config.yaml
gain_aug_db: 10
noise_aug: 0.002
hop_length: 160
norm: "layernorm"
Rows from block 5, named by matrix and row number. Rows with one number belong to one neuron. Each number is 200 + 20 x the weight over its row's rms, rounded and kept within 0 to 999. All counts start at 0. After the name is the row's rms in percent of the matrix's.
# gate: first MLP gate (model.blocks.5.ff1.gate.weight, 512x192), inputs 0-191
# fc1: first MLP up (model.blocks.5.ff1.fc1.weight, 512x192), inputs 0-191
# fc2: first MLP down (model.blocks.5.ff1.fc2.weight, 192x512, transposed), outputs 0-191
gate.421,090,200,206,200,200,200,200,226,200,200,166,227,204,183,200,200,200,200,200,200,200,200,200,232,157,200,200,200,200,137,237,200,177,200,200,143,200,200,200,200,200,200,127,168,150,213,200,200,260,200,240,174,200,200,200,200,200,236,223,200,200,200,240,200,200,242,200,200,200,200,200,200,200,174,247,200,233,200,200,200,216,200,221,200,221,200,200,200,234,200,253,200,200,200,200,200,231,200,200,200,200,200,200,166,200,185,170,200,226,212,168,200,200,200,173,200,230,200,200,200,200,233,163,200,200,200,200,200,200,192,200,158,200,221,200,237,165,174,200,200,200,200,200,200,237,200,200,203,200,200,181,200,200,165,166,175,200,200,192,200,200,200,200,200,200,227,200,200,193,200,200,200,135,234,200,200,200,215,235,200,200,200,200,200,200,200,159,148,235,200,200,200,200
fc1.421,088,154,200,200,200,200,177,254,155,182,200,200,200,200,200,249,200,200,200,200,216,200,200,200,195,247,200,200,200,200,217,200,154,200,200,200,200,200,200,200,200,200,200,177,180,200,200,191,200,200,255,210,200,200,157,119,191,240,200,200,200,188,176,160,221,185,248,200,220,241,200,200,200,200,200,200,256,200,200,200,200,200,238,200,200,255,200,208,200,200,241,200,200,200,168,254,200,200,187,200,175,200,200,200,200,211,200,200,138,200,200,200,200,200,200,200,200,200,200,200,200,200,200,248,200,200,200,200,233,200,200,200,200,222,200,171,200,200,200,164,200,200,200,161,200,200,247,200,200,200,200,200,200,200,200,241,200,200,190,200,182,200,200,165,200,200,200,200,200,200,206,200,200,218,200,146,200,200,200,200,166,189,200,200,160,169,221,200,200,200,200,219,171
fc2.421,091,200,200,200,238,200,200,198,200,178,200,171,200,200,200,200,206,256,200,242,200,200,223,200,180,200,200,200,200,200,133,200,200,200,200,200,224,200,200,185,200,171,200,200,200,152,200,200,200,200,222,200,129,240,200,200,200,200,200,200,212,200,200,200,200,200,200,225,200,162,200,200,185,200,257,200,200,200,159,187,250,200,200,187,200,200,181,200,191,200,200,268,200,200,200,239,200,200,174,200,200,203,200,200,200,200,200,200,170,229,200,200,200,200,200,200,200,200,162,200,200,101,200,200,200,211,200,200,200,200,182,176,227,200,200,229,200,200,200,200,253,200,200,200,186,200,246,200,200,200,200,235,200,200,200,200,200,200,200,178,204,200,200,200,200,200,140,200,200,200,200,200,200,209,200,221,200,200,251,200,200,155,200,200,239,200,200,200,200,200,149,200,200
gate.422,094,200,221,155,236,200,200,200,167,200,200,200,200,200,200,200,200,147,200,200,175,189,168,200,158,200,200,200,235,200,200,200,200,214,200,200,200,200,162,200,265,176,200,200,180,200,213,200,200,143,200,200,200,200,200,181,200,182,200,200,200,200,133,242,200,200,200,200,200,200,200,200,200,244,200,200,200,200,200,200,200,200,200,200,200,200,232,200,200,200,195,200,209,258,228,144,200,200,200,200,166,236,200,208,171,182,186,200,200,200,200,200,238,200,200,152,200,200,200,200,200,151,200,200,168,200,200,200,200,200,200,200,255,200,200,200,200,200,251,200,200,200,200,200,200,200,210,200,200,200,179,177,200,176,219,200,150,200,200,200,136,200,237,200,200,200,200,200,227,200,200,200,200,200,200,284,200,200,192,200,200,200,182,230,200,200,200,200,200,200,230,200,200
fc1.422,097,171,200,200,163,224,200,200,271,230,200,200,230,227,174,200,200,200,200,200,200,200,200,234,200,200,210,200,188,200,200,200,200,200,200,200,174,140,200,139,200,193,176,200,200,144,200,200,200,228,245,200,213,230,228,200,200,229,200,229,200,249,200,200,200,200,200,157,200,156,200,200,200,200,200,200,158,200,200,163,200,200,166,183,198,177,200,200,200,200,200,200,193,200,207,200,200,200,183,200,250,200,200,232,199,200,200,239,200,155,200,200,212,152,246,200,200,200,200,171,160,200,200,200,200,200,200,247,227,200,200,200,163,200,200,200,225,200,200,245,200,224,208,200,200,200,200,200,200,200,200,236,200,200,200,200,200,162,200,200,200,200,200,200,149,212,200,200,200,200,200,200,200,208,200,200,155,200,237,200,200,200,150,200,200,200,200,166,200,200,200,200,219
fc2.422,103,200,200,200,200,200,200,216,200,200,200,200,200,200,242,188,200,155,200,190,200,200,191,207,200,200,200,200,200,200,204,200,164,259,200,200,200,200,200,200,200,239,200,249,200,200,200,200,200,232,237,197,200,200,256,200,215,205,200,200,185,177,200,200,182,235,200,231,200,200,200,200,200,200,200,247,203,200,200,203,200,138,200,200,207,200,200,200,196,142,200,149,229,238,169,195,162,200,200,178,200,200,187,200,195,156,200,200,200,200,249,244,203,240,200,200,209,200,200,200,217,235,200,200,200,177,200,200,200,138,200,200,200,200,200,200,200,172,172,200,227,208,130,200,200,200,200,200,200,200,200,200,200,200,200,198,158,200,200,216,187,237,200,222,200,226,200,197,220,200,200,228,144,200,161,208,150,200,200,200,245,200,220,174,200,200,200,200,200,200,200,200,190
gate.424,133,167,200,200,228,200,200,224,220,233,199,200,200,200,200,208,200,200,200,200,200,200,245,200,228,258,218,200,200,187,200,200,157,197,201,200,200,226,200,208,122,200,162,177,200,253,203,200,200,232,179,200,200,200,184,200,200,200,240,200,229,200,228,186,200,199,200,200,159,200,200,200,179,200,200,200,233,188,200,200,154,166,200,200,200,165,200,200,161,235,200,200,221,200,200,183,244,200,200,200,200,200,200,256,200,200,186,200,200,200,230,200,200,200,200,200,160,200,149,186,200,200,200,200,200,166,200,171,209,200,201,140,200,219,168,200,200,200,200,144,200,162,200,200,200,200,242,200,200,177,200,200,200,200,200,200,200,153,229,200,200,200,200,151,227,200,200,200,200,200,200,200,200,200,200,200,200,200,200,203,173,200,200,165,219,213,178,189,166,200,200,235,209
fc1.424,121,180,200,200,200,200,200,200,200,200,200,200,200,200,229,189,167,200,200,167,240,190,200,243,200,178,181,200,142,200,200,200,200,202,173,200,150,200,200,200,200,200,248,200,260,200,200,200,243,200,131,240,135,200,200,200,200,200,200,179,226,200,148,200,175,200,249,200,200,200,256,200,175,200,200,231,200,187,200,200,200,200,200,249,200,200,200,184,220,200,200,200,200,200,218,200,200,216,174,200,200,200,155,200,200,169,200,200,200,200,200,200,200,200,200,200,181,200,200,200,233,214,200,200,200,178,139,200,200,200,161,200,191,200,200,200,200,200,200,200,215,200,172,240,180,233,200,172,200,171,200,200,200,200,200,200,200,178,200,200,200,200,200,195,200,200,200,200,200,200,200,224,200,200,200,200,200,200,200,200,273,200,200,200,254,179,200,227,200,166,200,200,200
fc2.424,136,200,200,200,221,200,181,200,167,200,200,192,200,227,238,200,163,239,200,154,200,203,200,200,200,200,213,200,143,184,200,230,200,200,169,249,144,243,200,200,226,200,200,200,224,200,200,200,200,200,200,236,176,200,149,200,200,215,226,200,200,200,156,251,200,181,241,200,200,215,159,232,200,200,200,194,193,200,223,228,200,200,164,264,239,181,191,200,200,200,200,200,233,200,200,186,200,200,200,223,200,200,200,219,200,200,249,200,234,200,195,200,200,167,200,200,200,200,200,200,200,200,200,168,200,200,200,200,200,200,200,200,200,161,200,161,200,200,200,200,235,200,200,200,200,228,179,200,200,200,200,200,176,225,210,143,200,200,200,222,200,145,216,200,250,200,200,200,185,200,200,237,200,172,200,184,168,200,200,200,200,200,200,200,200,200,200,200,200,200,230,170,200
gate.425,082,200,200,200,200,161,200,200,177,246,200,200,188,200,200,248,200,200,200,221,217,200,200,200,200,232,200,200,200,200,200,135,180,142,200,166,200,200,200,292,253,200,200,200,200,200,200,200,200,207,200,200,200,200,200,200,200,200,200,200,164,200,200,200,200,200,157,200,200,158,200,200,241,200,163,240,200,200,200,200,200,185,200,263,200,200,200,200,213,200,200,200,212,188,200,200,200,137,155,200,200,200,200,200,200,200,200,200,241,200,183,200,200,200,200,200,200,227,200,200,200,200,157,200,161,200,181,200,200,200,200,200,200,200,200,200,200,200,200,200,200,200,115,200,163,200,200,200,264,200,200,200,200,219,200,200,178,200,216,200,157,247,200,249,200,197,200,200,168,200,200,200,200,200,200,200,200,200,182,200,202,200,200,200,200,200,200,200,200,200,200,200,200
fc1.425,089,189,200,200,200,169,200,200,200,239,200,200,200,214,200,200,200,200,200,200,216,200,200,248,200,236,200,200,200,200,200,138,183,200,200,200,210,200,200,200,200,200,200,200,225,183,200,200,200,200,200,200,200,200,200,128,200,200,146,200,211,200,200,200,161,200,150,200,200,240,206,200,258,150,219,227,200,200,256,188,161,200,200,200,181,200,200,200,200,200,200,200,200,200,214,200,200,156,200,236,200,212,200,200,200,186,200,200,200,200,200,200,200,210,149,200,171,269,200,148,200,200,200,200,200,200,200,200,161,200,200,200,200,233,169,200,200,200,200,200,200,200,200,200,212,205,221,200,211,200,226,227,127,219,200,200,200,200,200,169,205,229,200,200,200,200,200,200,200,200,168,177,200,200,247,200,200,200,200,200,200,200,216,200,200,200,136,229,200,200,246,200,200
fc2.425,073,146,200,200,178,200,200,200,200,200,214,200,200,209,280,200,232,200,200,200,234,200,200,194,156,295,200,237,200,200,200,200,200,200,200,200,200,184,200,200,200,200,200,200,200,200,200,200,200,200,242,167,200,175,200,192,200,223,200,169,234,200,200,200,200,146,200,200,200,200,200,200,200,256,200,200,174,149,200,200,200,200,200,200,200,188,200,200,200,200,200,200,200,200,200,200,200,228,121,200,200,200,200,226,200,170,200,253,200,200,188,126,200,200,160,200,200,200,137,200,200,200,200,200,237,200,200,200,245,200,183,200,214,200,200,200,200,200,200,238,200,200,200,200,200,200,200,200,200,200,200,200,200,200,200,176,200,200,200,200,200,200,200,200,222,200,163,200,200,200,200,141,200,200,200,200,200,200,200,200,200,200,200,200,200,200,200,200,248,200,200,200,200
gate.426,094,200,200,200,200,200,146,192,200,158,200,200,200,200,169,200,200,225,199,236,200,250,181,150,200,200,200,200,200,200,200,200,281,225,200,200,200,238,146,200,181,200,200,200,200,200,232,200,200,200,200,171,200,200,200,200,200,200,200,200,200,200,200,142,260,200,200,266,165,200,200,200,141,200,200,174,200,200,200,200,217,200,200,200,232,200,200,228,200,200,200,200,200,169,200,200,200,200,252,200,200,200,200,169,200,256,200,146,240,200,200,188,200,200,200,200,200,200,200,200,241,200,200,200,200,200,220,200,200,200,200,260,200,200,166,168,200,200,200,200,200,200,200,200,200,200,230,200,200,200,200,200,200,200,230,177,233,200,200,200,200,235,209,200,200,200,200,200,200,200,200,200,200,224,200,200,200,200,200,205,200,161,200,200,200,200,200,200,200,200,157,165,169
fc1.426,098,200,238,195,200,200,200,200,200,200,200,147,217,200,210,181,174,200,191,228,200,162,238,200,200,200,200,200,271,200,153,152,188,208,200,233,229,228,228,200,200,200,200,200,200,200,200,200,200,200,200,200,200,200,200,193,200,200,200,200,225,200,200,200,200,200,200,239,200,200,200,143,200,200,261,242,200,249,198,200,200,200,200,206,200,231,200,157,213,200,200,200,215,200,200,200,178,200,200,239,200,138,200,175,200,240,200,200,200,200,200,147,163,200,200,200,200,242,200,200,200,200,173,200,200,200,200,200,200,200,200,200,200,200,200,200,158,200,200,200,200,200,175,200,200,200,200,200,200,180,223,200,200,200,243,190,200,200,159,200,237,200,158,200,200,200,200,200,200,135,200,200,200,200,200,200,184,200,238,200,222,200,233,151,200,200,200,232,200,243,200,200,200
fc2.426,093,223,200,205,149,200,188,249,195,238,256,200,200,200,200,200,261,200,200,200,256,200,240,200,200,200,147,200,200,200,146,200,200,245,200,200,200,200,200,200,200,200,150,200,200,200,200,200,200,200,177,200,192,252,200,255,226,200,200,200,200,200,168,175,159,200,172,200,188,200,200,176,200,200,176,218,200,200,200,200,200,165,165,185,246,200,254,200,200,200,200,200,200,200,200,200,200,192,200,200,164,200,200,200,200,200,200,208,200,200,200,200,200,200,197,200,200,247,200,200,200,220,189,268,200,238,200,181,200,200,200,200,239,141,200,200,200,200,200,200,200,200,200,200,200,200,200,252,200,200,200,200,200,208,200,200,182,200,171,200,200,200,200,183,200,170,200,199,200,200,200,200,200,200,200,200,200,200,200,246,166,200,200,200,200,255,200,200,200,200,200,200,181
gate.427,093,200,133,228,237,200,200,200,200,197,192,200,175,184,200,200,253,200,238,217,234,200,200,200,200,200,200,200,200,219,200,268,200,167,166,205,200,200,200,223,200,238,200,151,200,200,200,200,200,200,200,200,200,200,200,200,193,249,200,200,200,200,200,200,200,239,220,182,200,200,200,200,226,200,200,227,200,200,200,179,200,200,200,200,200,200,200,183,200,176,232,200,200,200,200,268,200,241,200,200,200,192,187,200,200,200,200,151,200,181,200,200,200,200,200,200,149,200,200,181,200,200,200,133,200,200,200,200,200,200,200,200,163,200,200,200,200,200,200,220,200,200,200,200,216,200,200,153,200,200,191,186,200,200,167,226,169,200,200,200,200,200,212,200,210,200,200,200,176,151,200,200,200,219,212,200,224,255,200,161,200,200,200,200,237,239,148,200,200,200,237,200,260
fc1.427,090,230,237,171,200,200,200,248,200,200,200,153,200,164,200,200,200,200,137,200,200,200,200,200,200,200,258,200,200,200,200,221,200,200,200,200,200,200,200,200,233,200,200,200,200,200,200,200,200,200,200,300,200,200,200,200,200,139,200,200,224,200,200,200,200,200,200,200,200,200,200,200,239,162,200,249,200,200,200,200,176,200,174,258,125,200,200,176,200,165,200,200,200,200,200,229,225,181,200,200,200,186,200,250,200,200,200,200,200,200,200,200,233,200,200,218,222,200,241,200,163,238,200,200,200,200,238,200,200,200,200,200,200,200,200,200,200,200,200,200,200,200,200,200,238,200,200,200,200,200,200,200,200,174,200,200,200,224,261,200,200,200,200,200,200,200,215,200,200,159,200,200,231,200,200,200,200,200,244,200,166,200,216,186,200,154,200,200,200,200,212,200,200
fc2.427,091,200,222,200,200,232,200,200,200,200,200,209,200,200,200,173,145,200,200,200,182,145,200,200,200,200,200,200,200,200,200,200,200,200,200,165,200,200,200,200,200,200,200,164,215,200,200,200,200,200,200,200,200,200,200,200,200,224,200,200,200,200,200,200,200,200,202,218,226,200,172,249,200,200,200,171,200,200,228,200,200,200,202,200,200,200,200,206,170,200,229,200,200,200,200,212,200,170,238,200,139,200,200,200,200,200,217,200,223,233,200,200,259,239,200,200,200,200,200,200,200,234,200,200,200,239,169,200,214,200,200,221,233,200,200,159,200,200,200,160,200,200,166,181,158,200,200,200,200,236,244,200,126,200,178,200,200,228,200,200,200,164,208,255,200,202,200,200,242,200,200,200,200,200,200,129,200,200,200,200,200,251,200,200,200,200,200,249,200,200,123,200,200
gate.430,101,200,200,200,142,200,200,200,200,252,200,200,200,200,200,200,200,200,237,200,179,200,200,200,203,200,152,200,200,200,200,200,186,177,250,200,200,200,200,200,151,200,138,200,200,200,200,200,192,200,200,200,200,240,225,175,182,161,200,200,200,200,200,200,233,176,200,234,177,200,200,143,203,221,151,200,191,232,200,200,200,200,153,200,200,200,200,200,200,200,200,177,157,200,200,200,200,178,200,257,245,200,200,200,200,200,200,200,200,200,200,221,200,200,272,132,200,200,175,159,185,200,200,188,200,238,200,200,227,225,190,200,200,177,200,200,245,200,200,201,200,147,200,200,200,200,200,200,200,200,200,200,178,200,200,200,176,200,200,200,200,200,200,200,200,200,200,197,200,192,159,200,200,166,234,200,200,253,200,200,200,200,205,155,200,200,200,186,200,200,200,200,200
fc1.430,098,157,200,206,200,200,200,200,200,200,225,200,200,200,200,271,200,200,200,200,209,175,164,201,200,200,200,200,200,200,200,222,200,215,219,203,200,154,200,200,200,200,271,200,226,200,145,170,200,217,200,200,200,130,200,200,200,200,166,200,200,200,200,200,200,200,200,196,195,200,223,200,211,157,200,200,200,144,200,200,200,200,200,200,160,200,200,177,200,200,233,200,232,200,200,200,181,200,200,200,200,200,200,200,200,200,233,200,200,200,244,170,200,160,160,233,200,200,200,200,200,230,200,200,200,200,171,275,180,200,200,200,200,200,200,200,165,187,200,200,254,200,158,200,146,200,200,200,200,200,200,233,200,200,200,200,200,200,200,200,200,116,200,200,200,200,200,200,222,200,200,200,200,200,200,200,200,200,200,183,200,233,200,200,200,198,200,200,200,253,200,200,200
fc2.430,112,200,239,200,263,200,147,201,200,140,200,161,200,200,200,212,194,178,224,200,200,236,236,200,200,254,235,200,200,200,200,200,234,166,200,200,200,200,200,200,200,200,161,195,167,200,200,184,200,200,174,175,185,200,200,235,200,257,200,200,200,251,200,200,200,200,256,200,200,200,234,226,200,200,202,146,200,200,200,200,246,185,200,193,200,218,200,200,200,200,200,205,200,163,174,200,200,200,200,200,200,200,152,200,200,200,233,184,200,201,200,200,170,200,168,224,164,200,200,191,199,200,187,200,200,200,200,200,200,200,200,200,200,200,200,200,222,200,200,236,200,200,207,200,173,178,200,248,197,200,224,200,164,200,185,200,200,205,200,207,200,200,241,182,200,200,154,173,200,171,200,200,200,228,200,200,200,200,200,200,200,161,200,200,200,252,200,185,200,178,173,200,158
gate.431,102,200,200,200,200,200,187,200,200,191,187,200,164,200,200,200,200,200,200,173,250,200,200,200,200,200,200,200,212,200,179,220,200,245,200,220,200,200,163,225,200,165,196,200,200,216,200,183,157,175,192,202,195,200,200,200,200,194,200,200,200,200,200,200,200,250,200,223,200,246,224,249,200,180,166,200,200,169,237,200,200,182,200,248,179,200,200,200,200,260,204,237,223,200,200,220,200,200,200,200,200,200,200,200,153,200,200,200,200,167,159,237,200,200,200,200,170,164,200,200,200,200,200,200,173,200,200,200,200,200,200,253,200,161,200,200,242,200,237,239,200,200,215,200,200,200,200,263,200,179,200,185,230,200,200,177,200,200,200,200,161,200,200,234,191,152,200,151,200,220,200,200,217,200,200,233,205,204,200,163,174,237,200,192,200,200,200,200,200,263,200,200,200
fc1.431,108,235,133,200,200,203,176,200,218,200,200,200,200,200,200,200,200,200,239,200,200,180,200,200,165,200,179,200,182,200,198,200,200,200,200,256,200,200,200,232,200,200,200,211,223,251,219,200,135,200,200,166,200,200,200,200,200,200,200,200,200,166,200,168,200,228,200,252,200,234,185,247,219,200,200,200,200,200,248,200,200,200,200,200,221,200,200,200,200,200,200,200,200,225,200,200,200,200,164,200,185,200,200,200,163,200,200,200,148,200,136,200,217,243,256,169,200,200,200,200,200,160,200,221,200,200,174,200,200,200,157,200,179,180,200,200,200,225,227,200,200,200,200,200,162,200,200,200,200,200,200,172,200,200,200,200,200,200,172,200,160,200,227,257,200,187,200,182,159,200,170,200,240,200,223,220,200,200,200,200,162,200,200,200,200,200,200,200,200,200,239,200,200
fc2.431,114,200,200,200,150,192,228,153,246,195,200,200,200,200,169,216,228,200,200,180,221,233,191,233,200,168,200,201,200,200,200,200,200,200,191,200,200,200,200,200,200,200,200,200,200,200,200,166,200,200,200,158,200,200,200,223,235,183,200,200,200,200,243,200,200,200,200,176,141,212,218,218,204,184,169,200,200,160,200,200,200,200,200,200,179,200,200,164,200,200,200,225,232,200,176,200,200,200,200,171,200,200,211,203,165,200,200,200,246,200,200,200,200,140,200,233,232,200,244,180,200,152,200,200,200,228,167,179,200,243,200,225,200,216,200,216,200,200,200,200,238,200,252,200,200,170,200,200,200,200,182,257,200,200,192,200,200,251,200,200,200,200,177,186,180,200,200,200,200,252,200,200,200,200,176,212,183,200,200,204,148,200,200,200,190,195,262,200,200,200,237,200,200
gate.432,109,200,253,200,200,200,200,200,200,167,200,200,200,228,200,240,200,200,200,200,174,200,185,200,200,200,200,223,200,200,200,200,200,200,230,230,200,200,200,163,200,200,200,200,200,236,200,200,160,200,199,200,200,200,252,236,179,208,241,203,200,200,200,200,200,200,200,200,171,200,200,243,200,200,200,200,200,147,184,242,200,200,200,141,200,197,200,234,200,200,200,200,237,200,200,200,163,156,132,200,200,200,200,208,200,200,200,200,235,240,189,200,200,200,154,241,200,200,200,200,230,200,174,241,200,200,200,200,200,167,200,140,200,200,220,200,200,200,230,200,224,200,200,200,180,200,200,220,200,242,254,200,200,200,212,200,200,230,200,200,180,183,200,200,188,256,200,215,200,200,200,158,200,197,224,200,200,200,185,176,200,164,200,200,237,245,216,200,200,200,200,200,200
fc1.432,118,200,149,200,200,200,200,226,211,200,209,138,200,183,214,200,200,200,184,200,200,210,200,224,258,200,200,215,170,200,200,259,200,191,200,200,200,222,200,178,200,200,200,169,163,200,190,200,200,200,200,240,233,175,164,220,254,223,153,200,141,235,173,200,200,200,200,200,200,200,200,209,200,200,189,200,200,200,168,200,173,249,168,200,200,200,200,200,227,200,200,200,229,200,201,231,170,200,200,200,176,180,200,200,177,200,164,220,200,200,165,259,200,200,200,210,221,241,200,200,189,248,200,200,200,156,141,200,200,200,200,200,167,200,200,200,200,200,200,223,158,184,200,200,200,170,200,200,200,200,200,200,200,200,200,200,200,168,200,200,176,200,186,166,200,200,200,200,200,200,200,200,205,200,243,200,200,235,200,170,200,200,200,200,200,156,200,200,200,207,219,200,200
fc2.432,113,221,200,220,186,200,172,200,200,200,200,260,200,200,200,200,200,182,200,200,200,223,261,200,200,200,152,200,165,200,200,200,178,200,200,200,200,200,200,200,225,229,246,200,200,200,200,129,241,200,200,162,262,200,200,200,200,152,200,200,200,177,200,178,200,208,200,145,200,175,200,200,200,168,200,180,200,248,200,200,200,200,241,200,200,167,200,200,228,200,200,186,224,200,200,200,200,200,240,200,200,190,200,200,200,174,200,223,200,193,200,177,200,200,221,200,200,200,200,180,165,180,200,166,200,200,194,200,229,263,200,200,176,200,200,200,229,200,200,200,184,185,200,200,200,219,171,200,200,180,153,182,236,200,200,200,200,200,174,200,200,204,200,154,200,200,200,200,168,200,200,173,200,166,200,200,200,200,180,200,200,200,200,200,200,177,200,157,229,200,200,235,152
gate.433,105,200,181,200,200,200,200,175,200,200,200,200,248,200,248,200,206,192,200,151,200,200,229,223,216,200,210,200,200,200,200,200,239,200,200,200,200,200,200,200,200,200,151,200,200,200,200,200,166,200,200,200,173,200,200,200,200,243,200,200,200,200,200,200,200,200,200,200,200,200,200,151,141,249,200,194,200,200,175,200,200,150,200,209,237,200,200,200,200,225,232,200,248,200,217,200,200,200,158,200,200,171,200,160,200,200,157,200,200,200,200,200,200,200,200,200,200,200,200,200,165,200,200,200,200,200,200,200,200,200,152,217,200,169,257,253,170,219,200,200,131,200,200,200,200,200,200,155,200,200,200,200,170,200,210,200,200,200,200,200,186,222,200,165,200,200,201,234,213,139,200,200,200,229,196,246,200,200,200,163,200,200,219,186,200,200,200,200,200,200,219,251,238
fc1.433,103,210,200,200,170,200,148,230,217,166,242,200,200,200,171,200,193,200,200,200,200,200,165,200,237,200,157,200,200,200,200,200,170,219,216,263,200,200,174,200,200,181,164,200,200,231,200,195,200,189,200,200,160,200,152,245,200,200,200,200,164,200,200,174,200,200,255,200,200,200,200,200,200,200,246,200,200,214,200,200,200,233,200,200,200,200,200,234,202,161,200,200,169,233,200,200,217,161,200,200,200,200,178,199,165,195,200,200,200,200,200,200,200,200,146,200,200,200,210,200,200,226,200,200,232,200,143,200,214,208,200,200,228,200,200,200,226,169,200,200,199,169,200,200,200,156,200,200,200,245,200,200,200,200,246,200,200,213,200,200,200,168,200,202,200,200,209,200,141,166,200,173,200,200,243,164,200,200,200,237,200,194,200,224,234,200,225,188,200,200,177,200,215
fc2.433,099,200,251,200,200,200,153,200,300,200,200,200,200,200,200,200,200,200,200,200,198,200,155,200,200,200,200,200,156,172,200,200,200,200,141,200,200,200,200,217,200,204,200,200,200,200,175,200,163,249,200,200,200,200,216,200,200,200,250,200,219,200,153,200,183,229,200,200,200,204,200,186,200,235,200,200,200,200,183,184,200,200,200,253,200,119,200,200,200,200,200,178,206,200,200,200,200,164,200,239,200,173,200,200,200,215,241,185,230,200,200,185,200,200,200,200,228,220,200,156,247,172,200,200,200,200,157,200,200,235,200,200,200,200,192,213,225,200,200,200,200,200,200,200,200,223,200,200,234,200,200,200,200,195,200,200,200,207,200,153,200,184,200,200,200,143,232,168,166,200,200,200,200,200,200,200,200,200,200,200,200,200,200,200,200,200,200,178,200,252,185,200,200
gate.434,087,164,200,200,200,200,200,200,200,200,200,200,185,200,200,218,158,200,200,200,200,200,200,200,200,168,234,200,176,200,200,200,200,200,200,200,200,200,200,200,242,200,200,200,200,200,200,200,200,186,200,200,137,200,200,200,200,170,200,130,177,200,200,200,173,232,200,200,200,231,200,200,200,200,200,200,200,189,200,200,200,152,200,200,200,200,184,200,200,200,200,200,200,200,200,164,200,200,200,200,200,200,200,200,200,200,200,200,137,200,200,200,200,256,200,200,200,200,186,272,200,223,243,200,200,200,170,134,200,200,200,200,198,185,200,131,171,232,200,259,200,200,200,200,226,150,183,200,159,200,200,200,200,200,200,275,154,200,200,200,200,200,200,200,200,229,200,246,200,200,200,200,200,214,200,225,200,200,200,200,200,200,200,185,200,165,203,200,200,200,226,200,246
fc1.434,084,143,130,200,246,149,200,200,200,200,200,245,200,200,200,176,234,200,200,200,200,200,230,200,200,200,200,200,200,200,200,200,200,200,200,200,200,200,200,200,200,200,200,229,200,200,200,200,200,200,200,255,200,200,200,221,200,143,200,200,136,200,200,200,200,200,200,200,200,185,200,200,200,212,164,200,200,200,200,250,253,200,200,200,200,200,209,254,200,238,200,119,200,200,200,200,244,200,152,232,200,200,200,200,200,200,200,200,200,211,200,200,200,200,200,200,200,200,200,200,200,270,200,200,200,200,200,200,187,200,200,165,220,200,200,200,268,200,175,200,200,200,212,200,200,200,200,200,200,200,200,218,200,200,200,242,200,234,200,200,200,181,187,200,200,200,267,200,229,200,200,200,200,145,200,200,200,200,200,200,200,200,200,200,200,200,200,200,200,200,200,200,200
fc2.434,082,200,200,200,200,200,200,200,200,200,226,200,200,200,189,200,200,200,214,200,200,200,200,200,200,200,200,200,200,260,135,200,200,157,200,200,249,200,200,200,200,200,200,200,200,200,200,200,200,200,200,147,200,200,200,200,200,200,264,200,200,203,200,200,200,200,200,200,200,200,250,221,200,200,200,200,200,200,200,258,200,123,200,200,200,200,200,179,200,199,200,200,220,243,200,200,200,140,200,200,200,200,221,234,200,200,200,200,200,200,200,200,200,200,200,200,153,228,200,200,211,208,200,221,200,222,135,200,200,200,210,200,238,200,148,171,217,200,200,200,199,200,208,200,200,200,200,221,167,200,234,279,200,200,151,168,200,221,200,200,200,200,149,200,200,169,200,200,200,200,200,200,200,200,200,182,200,200,200,200,244,200,200,200,200,200,200,200,269,200,200,200,200
gate.435,120,200,200,200,200,200,148,214,200,160,221,208,178,200,200,200,149,200,200,200,180,200,200,174,200,189,154,200,200,212,200,176,220,200,200,241,200,228,203,200,200,200,181,216,200,200,200,200,185,255,200,163,167,200,243,200,200,200,209,200,224,200,200,200,200,200,239,200,200,200,178,276,200,200,167,200,200,200,259,200,200,200,200,200,200,233,200,202,200,200,200,200,200,200,200,200,200,200,198,228,165,246,125,200,185,217,200,200,200,200,200,200,200,200,167,200,200,222,200,241,200,190,200,200,176,200,200,200,200,200,200,227,200,200,200,200,200,200,200,200,200,200,178,200,200,200,245,200,171,200,241,200,200,200,216,200,181,165,148,200,176,200,215,200,200,175,200,200,200,200,177,200,248,200,237,200,205,200,200,200,162,200,200,239,246,153,200,200,196,200,230,167,200
fc1.435,108,200,200,200,200,200,200,200,200,200,200,200,200,172,200,200,200,200,227,200,200,239,200,167,200,182,177,200,200,245,200,200,200,200,188,275,184,242,182,200,263,200,176,200,182,200,200,221,152,200,200,157,151,200,200,200,200,200,178,200,178,187,200,200,200,229,200,200,200,200,200,220,200,148,200,145,157,200,200,200,200,200,164,200,200,200,200,216,224,200,210,200,200,212,200,200,200,200,197,200,171,200,192,200,125,200,200,200,200,162,200,200,200,200,200,200,200,200,200,200,202,192,200,221,161,200,200,200,200,200,200,200,200,167,200,200,200,200,234,200,200,200,169,200,200,200,200,200,200,240,200,138,190,200,200,140,173,231,200,210,200,200,200,200,200,190,200,155,200,200,200,200,200,200,200,200,200,200,200,200,160,200,230,200,200,200,191,239,200,253,200,134,200
fc2.435,118,200,200,200,164,200,200,177,200,200,200,171,185,200,200,200,272,156,190,200,200,218,247,200,243,189,200,256,200,157,200,200,200,162,187,232,200,238,173,200,200,183,200,242,200,200,142,200,200,200,200,200,200,200,200,163,200,200,173,200,200,200,200,200,227,200,204,200,200,200,200,200,200,181,200,175,200,200,200,200,200,200,200,200,200,200,200,200,202,200,200,166,149,200,200,200,200,200,212,200,200,200,210,200,198,200,200,200,200,155,200,160,150,200,144,218,200,200,234,200,158,200,200,240,200,213,142,200,200,200,215,200,179,200,200,192,223,200,200,233,200,200,243,200,247,200,200,200,200,181,200,200,200,200,200,226,200,191,200,200,200,172,200,200,232,200,200,200,191,191,240,183,244,200,200,200,200,176,200,231,159,185,200,200,200,200,200,241,242,200,169,200,200